Rows from block 2 of a small class-conditioned image diffusion model, named by matrix and row number. Rows with one number belong to one neuron. Each number is 500 + 50 x the weight over its row's rms, rounded and kept within 0 to 999. All counts start at 0. Numbers have three digits each.
After each neuron's rows are labels from the 100 images, of 14848 (inputs lightly noised), where the neuron reaches its highest value: "top examples" is what is common among them. Only what is clearly more common there than usual is listed. The data: simulated stained blood smears.
# fc1: MLP up (model.blocks.2.mlp.fc1.weight, 960x160), inputs 80-159
# fc2: MLP down (model.blocks.2.mlp.fc2.weight, 160x960, transposed), outputs 80-159

fc1.125:525488498404497503497583516542529477621486403499517444463486501502436503514543507546501510440504479543455414574547514497511446463498509496498487382534535484502513507524562549492501531530583490505498493497494514504502522481550502496495455507
fc2.125:507428546476454502475510413500612596507445481539447572524507498492503489530472392449574456572507497365612506511391495399485528570456492547486594495510330507497481521504508498488488494493464506504571463505505559557483507451501496503499533507
top examples: platelets

fc1.417:478519481486483589500509507450643593616499573486445540501448470378650516500500500492559499469405654407506504499499565506482549674466525489495500506517522546454523500500525522468474461467384500501473483488474472504485473494506500500528550512
fc2.417:500340581505486568447492500499510527499516515517553499497516500491385544544503496509505383507482434577371495653550497615569562467500483501503474494515492493501578508501666501494575538499498506500494500541480501453500499547500500463535501518
top examples: two lobes with orange grains

fc1.264:502600550521545463516500588476501425579507500458423451491501494466391513513480537499491506523624642500485501505497582521512506429496493500559441449551428478524481443423448573497528566498434495490448515525501450423500505308487491519551476500
fc2.264:503260404460519498542503346490556476436497535497543527500512521543595472494496400496566488499453385498492499449545506538467496508506482525502498525500499526500510543526468493557517506547572521540523489463568493570501505552504556462491446465
top examples: discs

fc1.669:499498529242493489500494506508516506547525370445526502499495483556568500518428492480501587544463495662453500480501450497576492495454508477481759508485544495485480523459506502505504435498501499551502458531488482489499500498498497442497382497
fc2.669:501500544798529512517498547500493485500550563495468520496447513496498503497540478517504499503456568422547544506501503502501421522505472498512189500503500493511486437485528484491520511500430490532437510500489549497490500482499522590500507512
top examples: spiky cells

fc1.580:526500477488500639500490502688440485373525500535505496463501500500457510503485511507492510498479544520489436499501445565504659499418501494497470500428467501487568492500511511604500522523508502530489466469581486491429475497499315501499498504
fc2.580:500489502501487421505499500476494500499500500500514500456473504464511499578491501515509420550500521486487497595532518495521455490574499491514500492500485527500565549513508504573545538483500520496504526482507434500515021500501472522504500524
top examples: platelets

fc1.388:487732480510488506492507493487504661465507531632471501506487508466568526519527514501554599500554554496496487527511489551571505515500525522506502512415499477402499489486471500503341502531504546435500601503528486493418550549510535513487461515
fc2.388:462245500339485458588585384487503497517504501400552444499537594380511454503507510493485432498461478495500500503499483488488414505515504500488478500484490629547395579549530492501588476500521479496463449499501496500532502454554505524501547500
top examples: two lobes with orange grains; crowded

fc1.528:498492433516520496512480491566574679522437486447485498510496541414500508491543426507496485503505498491496384472558427623501420549247506495498482406429495551580508475520500506473543417524496479511497506482483501629539490572518478492507489566
fc2.528:522564582588484503504499675468500490487503546525531500497431512482495470508424546501622552507530530550474513503471567481483528500528489498517465498596467460470512472500415523506451643502623507476581494505405485509547497589482531454491520502
top examples: platelets; round nucleus

fc1.582:492507520536510498500457466576459500503499501561505519330503590500526449570445569499423629542499500511629522448473466533460491496505491500586578498501485454503507541500444430499452556526532500395523524490485547499495500485515457500503486467
fc2.582:500531517603558537504492498493513479479499566517493509557488447503466502500519501500506500396499500493407389442489504414447604598500466539431533523490516498500551449507513500524619425500498525497509492480453363500500482506549624503508502482
top examples: band-shaped nucleus

fc1.713:547476603544500499501396504430501537521512500717525478518379545500472479485503511500657524499555524600500506500492505501499503507498494531559537516500485613494535503473503498508483458525507489499522495505500497534524554482499502519503547502
fc2.713:509565500471501525504581498581491502589500518231496500555498557695651533513452518492459500501500501488484457498494470511570489513483500500539475509518497448547501527517510498497516646487549447511499453500494507472496493500499500417502478508
top examples: crescents

fc1.498:546502542509495504416518408474475505458507502546500479393439501713500587562498573525499527512561482470474525516508530444458516522526514512506500502422492494511491515505510500501410499528453492618470482500409569555453518552498493488506470498
fc2.498:498527510586521430560502605543501497456506512463480536535505479309488331496543458466523484404525563537490474497495540511506548613466505500505502499536475463500517421507528422505573500500482499500489459462548455352558615381493504456479510525
top examples: two lobes with orange grains; spiky cells

fc1.731:423526454494531501519536579503407477443497500500513496447389581631500518487498492507495609504500513388549500460489499462446498549534376481427414494500508466521454617519500474504528424523454518484498497453467468500513514526506500517503502480
fc2.731:498508577586670562492547500509495497540491535480496528436500550305473445498360459500494459518490502454507501483498508500550567563531421503526490505536481493542473494509500492482531410491500520445523674502500497524454484422500501443508437488
top examples: discs; target cells

fc1.237:499502501557643522498535471501530522500497500570460489481500477474605497501516347508449448573500487428527493475533494561476558502483568500523485533499501455505483527495486505494500496455396423413513445520509554465500480396501465487536532461
fc2.237:405489495499392427488496515517521468501525458443515560540601562502403543461490525494501563500500528491500499466497481502579401491407501569482498482456589522439514424500499491513500550513628532500524499416436508524503547553496510671505451511
top examples: discs; crescents

fc1.161:502495430501500554496521536487500541340533570499588462493480500500403521525476499495493525504489438500484504501488507499452501253500459525485426499429532500481510466487560505499483549505498476500494501591534500637509455501500388554557500496
fc2.161:531533467488494625509498500500447506475497467500475504535524500460504588352485499500518564492556482501457499429486505500474493508495510421507478499500537515493541438445359500556531459500518468520534468501517500703483701425501404499491514496
top examples: platelets

fc1.299:521469487493522497503380496552536619551502466461499440456567492467624524489499545496403821494519527528487495505380512553661516485498523498652497505507509494474494501417511507487370553498429497546468456457497457534402502515495571479501505500
fc2.299:490351458487558467458524540523359501505502494585485617460480491492274505496503500508541508459518439471471490476460484444484501479509494533433429491445439459518507455518428501464583451442564445541500498488502481513498497498505526460487523492
top examples: small spheres

fc1.519:493494401580556499576529458548494510500360410531500492421538501570453353506414499495502532664404569546500523547498500465440500505476504500500448523509440453455501566523538506532500624631567501500463490500506483499319522430509586545531500501
fc2.519:528589502608497426408507641436536412355534500500526429547500494475485389498500500502498536533554483513511500500517501564499525488502528457447541499468515651481527602500493530524490505503501484504546485502510455408500496486500426545496457511
top examples: small spheres; teardrops

fc1.724:449490311680488501570499437500507416424447502600507459531500496498508478421442485483505548500633560501506496634505465477499436595501532564509584548493538556507501510514500500500477520512500636514500528422483500517463508433503485500500490466
fc2.724:520495499322494520487517509514500533500564487488503501539579571496518473514467474500494456517588564512489528510551499516539511549546350497476585523514500503482499514542500508499526549500501500545414491556461519500519531468465459475499542528
top examples: target cells

fc1.60:457458425569501498520336459501494634496445499539534507506501404519527496442450545500501489474501548514598551525500506493511515527481497503482499479483488486490495467371497463521461419504498491559469521455415394491505505554503510605499448472
fc2.60:540506484712561520476488495507497497499464500372500519500417497425320514519490504509500523504500501543495483513488514483501569499500519497501443499599499517500305450422511500481504607493466514489536481504528497501485500500500500506512484482
top examples: target cells

fc1.682:500501500404490545500527517513443554504497486272521559448499520495499473500510538498501597499494524508743500470500494472500450500497462562525559498516515497484578455500523415551500471513424518500493502501502413576499549557497506616500395493
fc2.682:475440533509513548502513664500498500509540500468497469502463505499502393466502501503500464501427410608770483538510476557599652628492517518488438506513520568502508496526495500473484502500501500599496321500508499493501492485498495507493496483
top examples: small spheres

fc1.223:376535500491525469508496551470419405512486500486548473500576348575542524501423528501502586501548512652559513453466564460488448518508494462385614498479489461534456645489473495500547410493401501509731538462482563513524507500503500499500501415
fc2.223:506425416585575507487553509500483499524552528447510533476500383500494413488452488526500435499490489358487502469493537466502541536500493502490518499480481497504500500526507501471502482480496515486611505497499501476500496498519499501504500487
top examples: target cells; discs

fc1.548:500328501343489523495482478495508514510518497516502499500464497587460500477424606485475506520497502459491519504496449515444481494503500473602410500440564495626496406405499538514500590532506500474564509579496534517491501532505491596503558477
fc2.548:505614468502521410482508575490491501499379491500507472535499527411566474501558504500531513558540496486386505539468515520740541488448499535502695458540468491462502575491498542481488508500546503581502477478505553438542496469500501460515479508
top examples: spiky cells

fc1.308:490495510501500585494478505413487500494495500446500514498534500420495515494497501462508528521411514507605492593500494475479524520510497721478500493476425482509539469560452462477413500515550524481500473500500576608746560499508601500499500537
fc2.308:490527498444442480500499502500384562500486516554496515500472502500513518345494447493487473499501494440491535498511489585500434441551444234548501499574504527503512498532509517500652507500500499517529517499506571485500417358500609492501512498
top examples: band-shaped nucleus

fc1.440:413500551613455500500541527503473527441501500521459491562499527501508505497537496488488490508379443552491491547502448498553519491499406505330479429500522492499638602419540507498500415486636514505496522490548492504495420581500413560501495525
fc2.440:500491424327494492442500508491557427501577516504515404430499378497500499456532500496496446491501501317499503500485458477504500506432642464521500495450491501515495477526502484524533620522508486502497482490440566499513602440499508471502476512
top examples: platelets

fc1.273:493500491529507489320500448400471523511507497501484477485493493464489496497500491500382494492630500500462485528494500547507476507502500492536503500500459444499499500479446500494519505498496504497501501422517599492429493500491500592453524516
fc2.273:476505501492500500524503572520597502528498456539504540499492525458547458500495588512606493471476427519535577424506500505452501497472499549411406471498481498498442515500509496513476480498502538500503519541439328403508507501532583491514499499
top examples: small spheres

fc1.73:489345500565506454499517457494510500497439534492483517493516496475607497476500489438450524552527501499530524463522449552524421527355563501527494498500486469642500424475500500500500564501529357425501580533514435531474623499550461437482497498
fc2.73:500639476494487508496518520501522523541433500501548479497483518525460475520498500594619433530533552516508389550473503465265502503491501499535533494485589473364594528556566513500498500494498581526461404506499486521500451456493506501513524552
top examples: spiky cells; target cells; kidney-shaped nucleus

fc1.218:542531693502531515490511591473556537500446497585559490445517424417540500543541601500572677502501502514473546466510595570581501527487500471423499499509557533498493500577502541499443468500452393524471487552506473501423532406478519491500499520
fc2.218:454510391513498501500535413498500545502524500455463499600499504649500532500504460515490445521479481499499502500489473473391500506468502500614402501496554522500615451383518495550500481496531500462590533551491522598499424505500534509494514494
top examples: target cells; crowded

fc1.304:507503526461525502446481608587482487501589499536594554393605559517511504595513310492508589507499487613623559496484477524566503511516413453500505467506517469500487510534505500526552538520486461717532461495507616477569446512499458545437341498
fc2.304:493501386446480540499510385452527469502370462500474466634381512506512526462486596568526404514511588526479462509478546500457533505478605602514558500498501498516507550519514500531416502474479501406482500470479513499491614513500576357506631504
top examples: crescents

fc1.359:497498507300518485500502502500470588501499481318510531481500500478483503528495495500505609500498479500676482502500496500501483500498499576439493500500474467499500500500507501501504511502399632500459492462502498532454500511500488563517449500
fc2.359:508515512533495426444499286481463500503517460500498539487579500484502630497501537476498608520510563485305524494500499426471499464585470501528496500460500477503430506480508502482503500519508474602468527500416419501479588516500545505495514500
top examples: small spheres

fc1.335:497512495513522463580611499595482596513582408522500502531500448499473510496477500475439556529466500500412572507499466499500662500500571489523621531501412499501503523446500492492506597526434505500434469500507514530498500543493484497517491491
fc2.335:486370509497520532378439589500482512525499522584443552477473499498499506432494480498484500382500500473560453494492502498504473574500421500447470510454512500500476614499454446500466532495450500607490520467515500418494442526491462594499449501
top examples: small spheres

fc1.309:493409503443500590493389529499487494495540458509451497503521493513500485505489497530534500499416425521556498495493697484519470448489499499501508443478507417589454502381509489535510596561500513515533595495505478486509501545508463502427497501
fc2.309:463482443446460471672507576503437508503442509509602484419465520501373506520510512486499436467577559479484460500422406515498514504516602497398502509481508573434515560521382493490497435499517425515503490485489490499522503319503489487489495498
top examples: platelets; band-shaped nucleus

fc1.178:505525497503611500500614452495501493476501527526507553500499494533501458525499459499507515524525467493533517497495534501527547477447426500501483495504483500502459495485465514553495497500565471504462558545481498485486512486488473447502481497
fc2.178:507484446532501497501500565500516410590497501501481501544598508528598498488506466512493510504546485483460462491503493473576458575505535501520479505500503497501556605504502461507497514494492471509509356508498462425518500545500504499498506500
top examples: discs

fc1.488:515488505453499592499485517515440454478582504485485480575507555522452507502480495494506408493512548503501499496503530505506480502510508539497503442496507534479267520429485500473517514523635529469357499500514600506507486634500511496615493496
fc2.488:504502468508488491480490519463503555429499499578591494493501356524502510500524501344498393502477492524499502538459467577506433483500510531525531517482517461510479477484440503520497511454428442515588489503481486501511499387452482492431452455
top examples: band-shaped nucleus

fc1.475:499509499508510494497496475507501466543505494501457478345649499524519557501534528489495509495578501672466492553503488492583541532580493471522490499392462296487508541415505503520477470514497567551496521524566540500480500513520505490455512481
fc2.475:526466539485495499482469477503502521519494502499497529681473515511440438487481502574494509485542540494530598517548457483457502481493554514357504508436482544480383391573433547451602670492510498481484502499485527496561507476497566582499558520
top examples: crescents